A small CTC image transcriber, trained from scratch.
Training: normuon at rate 0.017, 4900 steps, batches of 64.
Rows from block 3 of a small CTC image transcriber, named by matrix and row number. Rows with one number belong to one channel. Each number is 128 + 24 x the weight over its row's rms, rounded and kept within 0 to 255. All counts start at 0. Numbers have three digits each.
After each channel's rows are labels from the 100 images, of 14976, where the channel reaches its highest value: "strongest on" is what is common among them; "peak on" is the class under the peak. Only what is clearly more common there than usual is listed. The data: short English words printed on busy colour backdrops.
# convs0: first 3x3 conv (model.blocks.3.convs.0.weight, 240x240x3x3, each kernel summed), inputs 120-239
# convs1: second 3x3 conv (model.blocks.3.convs.1.weight, 240x240x3x3, transposed, each kernel summed), outputs 120-239

convs0.56:082129122092132137168129128168136158139125130115108117158140180191113140138161094148066141155109111127120098103099146077150117133072123144137098150140153135131096142152099116138097165148138108139128176147173173109120123127148136169161134135112091098084173147105123127128118112126081163139144137105122141098122128114142110118133104118151141119136110121089098155
convs1.56:118100083171156131099127108104105137168123190132142090095102100111151125122083134132095153113140108149092126121152097113129146136147171114107111114097117126087128127118130150140135106093107110113152133113075117114123140152142117118116094088132121135146123159113155140119168122132135128108127080117084081139125074144124075099154096152097147149148109181127132091
strongest on: the letter a
peak on: letter a

convs0.140:118155145144099102113124100124144121144085101095153133170175143142147112127144152131144108116128106132079104110115125112095135146112130135123124171092121118136118172196176130151104157101110127086133168109171146155125143142086171119124120154105162178108130149176127158080124159144114160122147135112092169104133147108130122123149130120139140124100131084140137108
convs1.140:090135125149099142133162174107092142143127107172136119109098136119112140096149096111125128119162140108160155137125147121114172082140140179106129077095160151126098123103143139093145116164112127168088125146091146118126106153152115123131127149136108095110098118126117090137156082130107092134095124133163115138113086138131122145155130144086137137154101177100131119
strongest on: the letter a; capitals
peak on: letter a

convs0.92:153159119179133131138111094130184165142109126105142117077091137135067171109165103128131130134141143145134131126090134141130121148097145098091089120110120126094163159143138160115112135190129130117071186126138116147147154126170141143160091133116129124133112093124129132112092133161113127130139105157143142120102075109114119125127152111101115121138121141117125193
convs1.92:118105129117082136080148150157096081098167119142148148155165122100153084142127106146126125206138121122122099163152120163140110089167123141152166178143132127087101137132133107090181125102104133120137121103093132099112142172063122126149139147128137097100130148094131150150130128103107154100103156125146104128134106113154120132142106162137121135130143097121108086
strongest on: the letter a; capitals
peak on: letter a

convs0.40:134110150142148137118114117130081140139091152119115144103095163142105127140126112095116156085123077089135099130142166152101117127156088106125129159148111224122096140127110141127130113107103122132123160119179168116089110138153118149127143108127141129100142119092125153108128165112129130158093104100118121165110155099094144117150132113119159091120148199180110146
convs1.40:131123061132110133113138178146092132116131132144118127126127117126135141118079142153130083145145132169118158142083122097090102104162132126144148069124093105129144155153154123147109128108125118114162118111076102130177130117100132130120132092123132152153111147138133109134110120133101136099139172124109120117179122117091117128163139126165119173148094107092146106
strongest on: the letter e
peak on: letter e

convs0.137:121139097133113141142123119176126162135099087150149098131166140155134156136085115134130112124134143119173145139138122088105137127122122113115119169138083114146109145124121142170124147074147143146117137144133117144075146148142123148156164108157110127131125131158121060119182145170120163097148140123128122144153098128104125176143106115126123144121131077171139119
convs1.137:125109184125159134154123098121096113165167129121092137150124132120133118101129134128114140106126135127070150051138122126110139143103139164166130060144123165118171095124131123121136145168138133151113104109144122115179118141171138107112110127121127174104168147117106124162101122108144174134125119173130112128127113053163108100133124110135146088139137143081162116
strongest on: the letter n; capitals
peak on: letter n

convs0.52:115110144134144101114134118113135120138144145106128175089111125145092153114130134150152126137131123106110157146162157126135145144103104114181129118146118169107084114139129124105106150144131150080110117104137106128103120092123125126131152081141131120106107111103147159171153146110122144121137141137057131145104106106134144137128121133110159149137128149177155152
convs1.52:142134099101147163128115134147102178119099154130101154092114125121123110118148109087118170137143135174169129122094145143124094127146168094093140108115097122147139173100131138122108129119138134127145131147117114163157128155108122144102149157126120142157147085119146141107131151150138111104099122125198159154104149104095146120163110134132109115076121129076115105
strongest on: the letter k
peak on: letter k

convs0.107:132131153120144153115089139101154140139112163122114113160097161115156102104128114125091130136135075207138086106150156109126136136164118124123151091126105074121077113155132104144138126142095103079115123116127132156062130122128122137126153145118135124091131178137161070125114120135101108108104159115127154136138161115093126097069151144161127131134119127136149134
convs1.107:161115142113142083143140114126113100139113122122119144162135121084138160132117110130145129119140170114106174133150132119166120106129153133077053172149152140153159135110125133164146120174195121148133102116137113106133116088118137139115111199111141121158095098107092176142151162079121150154135106111127073110110142129159128160137142124111133124107057110129107091
strongest on: the letter t
peak on: letter t

convs0.108:141148128120128150120155132077134162114160102116121137082125157151113129147151124136164129110104123158061117141143155180134109140163166105115124138136097100141112129078091116141108117130147146116143138151108115164150141154129117113149149125110129118124150116106177136121114109112134122113142149177178176109094135157162124129128164133088142137115147133128122134
convs1.108:121097104104142111129114115160106130154092136130113109130108122090139125154121111152078131098133144138135111132121133100153097084149117132131133140126181151101145141155159176132164109085101122131110141110143144092130097074128077146127114141147137112115142107189139148160121146113159088163151133078133129172156050125111085104102125152139130150152104160109116105
strongest on: the letter r
peak on: letter r

convs0.132:114152119114100146112120128123110119067128110133076124104096094108128110133084119106110121126091167134128089117143104135130112132127130117092130124103124084122126130131143105050102131134148111086115105111123119164117118141145118092135091167133085110101092160160139097089123116134159123129161141146120134150117127152131141122136147099123097147135131142138091114
convs1.132:157131113151186136147142154156150167169141122116113145122139152135076142150139181163101108085101133119132173106107179112110148127116114165139135081128124181151129108102145103176123135133120148135129124153122127102162182134114109123121155104115119114130135105096116141160107152161163154118139110137133109113123114123119124121096121126136145125120103141104153098
strongest on: the letter n; capitals
peak on: letter n